{"dataset": "simulated fluorescence microscopy of cells", "encoder_qk_norm": false, "encoder_patch_size": [4, 4], "encoder_depths": [4, 4, 4], "text_encoder_inner_norm": false, "text_encoder_positions": "rope", "beta1": 0.95, "one_sided": true, "adamw_lr_other_params": 0.002, "final_lr_fraction": 0}
Rows from block 2 of the image encoder of a small contrastive image-text model, named by matrix and row number. Rows with one number belong to one neuron. Each number is 128 + 24 x the weight over its row's rms, rounded and kept within 0 to 255. All counts start at 0.
After each neuron's rows are labels from the 100 images, of 14976, where the neuron reaches its largest size: "strongest on" is what is common among them; "patch colour" is the nearest of a few named colours to the mean colour under the peak. Only what is clearly more common there than usual is listed. The data: simulated fluorescence microscopy of cells. In brackets: how many of the 100.
# gate: MLP gate (encoder.blocks.2.mlp.gate.weight, 144x48), inputs 0-47
# fc1: MLP up (encoder.blocks.2.mlp.fc1.weight, 144x48), inputs 0-47
# fc2: MLP down (encoder.blocks.2.mlp.fc2.weight, 48x144, transposed), outputs 0-47

gate.135 [120  84 130 122 124 106 164 152 128 116 119 201 129 146 146 104 141 116 150 103 160 105 159 109 148 117 175 136 129 123 104 171  87 106 114 168 136 111 100 134 120 128 113 122 139 141 119 160]
fc1.135 [135 102 157 120 132 128  87 108 116 123  96 142 130  97 177 105 152 125  90 139 122 148 139 141 137 105 149  96 178 149 111  93 100  88 143 142 143 142 129 109  69 119 126 135 136 150 130 165]
fc2.135 [124 130 137  66 159 124  86 113 138 133 130 181 144 159 124 104 119 117 112 132 101 112 133 106 154 119 125 102 140 104 114 149 163 147 135 112  87 129 167 114 105 151 127 147  84 131 104 173]
strongest on: magenta stain (96); vacuoles (54)
patch colour: brown (66)

gate.1 [134 159 150  95 126 143 101 124 155 156 129 125 133 147 105 111 133 111 142 140 114 132 169 161 144 136 105 161 113 133 153 110 129  79 122 119  97 128 173  95 102 178 164  95 115  82 119 121]
fc1.1 [144 122 114 158 151 138  90 111 118 132 101 124 122 151  94 132 142 133 114 124 129 157 135 125 144 119 122  83 133  90 104 155 149  82 137 162 142 140  62 178 118  95 159 108 142 151 142 151]
fc2.1 [111  99 150  77 129 137  87 103 133 114 135  92 106  93 130 163 134 148 122 123 147 117 123  65 101 104 132 105  90 102 114 115 133 165 107 145 134 121 113 171 165 124 130 150 111 123 148 107]
strongest on: membrane rim (82); yellow stain (82)
patch colour: brown (98)

gate.29 [134 151 123 136 125 115 110 142 145 122 105 155 174 146 140 100 130 111 166 129 119 119 171 136 103 147 114 128 126 141 135  87 111 161  83 160  79 121 178 115 108  72 120 122 131 122 110 159]
fc1.29 [110  88 111  97 121 150 145 124 118 123 146 103  92 108 112 175 146 135  92 104 118 133  65 133 138  89 160 134 128 110 112 162 151 103 161 121 154 108  89 126 167 145 142 139 111 130 146 124]
fc2.29 [117 122 131 103 138 144 165 104 151 136 164  97 108 112 125 172 112 111 103 104 154 116 123 156 139 119 172  86 110 109 132 125 168 137 165 163 105  83  93 106 121 129 124 126 146  96  94 132]
strongest on: magenta stain (81); membrane rim (43)
patch colour: brown (74)

gate.59 [141 133 146 110 125 106 106 123 124 170  86 117 140 155 138 133 108 104 154 136 134  94 122 120 141 156 139 107 132 154 101 160  69 105 119 155 126  94 131 123 107  93  96 133 121 190 167 136]
fc1.59 [127 121 153 103 100 125 141 138 165 110 157 136 156 106 114 157 148 123  91 133 141 203 102 120 138 107 151 136 100 140 144  91 144 164 135 121 121 141 127 148  96 139 181 104 113 155 136 105]
fc2.59 [156 104 118 102 111 123 157 101 143 114 128 138 124  98 177  95 161 141 134 123 143 104 100 102 123 138  88 158 128  54 106 132 109 132 125 173 135 135 113  94 112  99 145 121 146 106 107 127]
strongest on: magenta stain (58); cyan stain (42)
patch colour: brown (39)

gate.38 [155 112 105 140 140 120  74 131 113 164 139 135  99 110  82 127  85 138 121 101 138 144  97 134 120  84 118 131 115 156 106 133 107 126 119 115 125  75 141 144  81 129  90 123 114 122 113  82]
fc1.38 [137  98 117 135 128 150 149 122 129 137 126 105 103 147 146 119 158 107 108 136 121 107 142 122  99 140 109  91 147 107 124 148 141 100 157 148 148 146 118  68 115 142 101 134 122 199 191 144]
fc2.38 [128 118 148 132 141 168 173 141  84 157 122 126 128  76 105 152 131 182 129 121 134  76 155 101 147 160 113 114 118 125 135 119 138 115 142  97  88 137 134 138 121  97 165 137  95 150 131 136]
strongest on: magenta stain (45)
patch colour: brown (53)

gate.51 [159 105 151 143 126  93 105 132 148 165  83 178 163 126 115 121 109 100 158 115 113  87 121 167 125 152 131 128 124 141 122  95  86 137 112 146  82 120 165 110  98 119 148 129 124 114 115 144]
fc1.51 [129 167 119 140 142 123  93 139 123 154 113 115 138 149 133  69 107 126 148 109 136  86 177 157  92 180 122 153 106 119 131  97 126 149 131 112  84 100 135 121 112 136 131  86 142 100 114 133]
fc2.51 [ 99 129 125 165 124 100 159 198 110 141 103 157 145 158 130  81 107 126 132 140 128 132 155 109 133 167 118 178 131 166 126 124 124 119 105  91 128 126 136 142 129 167 111 119 130 168 126 139]
strongest on: magenta stain (73); membrane rim (67)
patch colour: brown (70)

gate.63 [112 169 142  98 109 104 131 123 147 137 135  87 103 132 105 117 163 124 156  84 123 113 134 113 124 144 113 124  96 133 102 146 171 134 134 158 103 122 144 151  97 139 146 124  81 168 161  79]
fc1.63 [ 84 134  96 125 159  86 122 122 125 136 139 125 175  96 125 126 137 141 160 110 105 121 167 103 127  90 104 145 121 153 150 137 107 132 133 138 158 109 110 119 152  72  97 167 129  83 130 127]
fc2.63 [ 87 126 156 178 106  67 148 149 118 134 109 139  91 109 155 127 128 139 103 109 137 127 113  98  84 123 115 109 112 129 151 149 116 149 127 103 154 152 129 118 171 118 106 148 110 123 146  78]
strongest on: magenta stain (48); membrane rim (42)
patch colour: brown (40)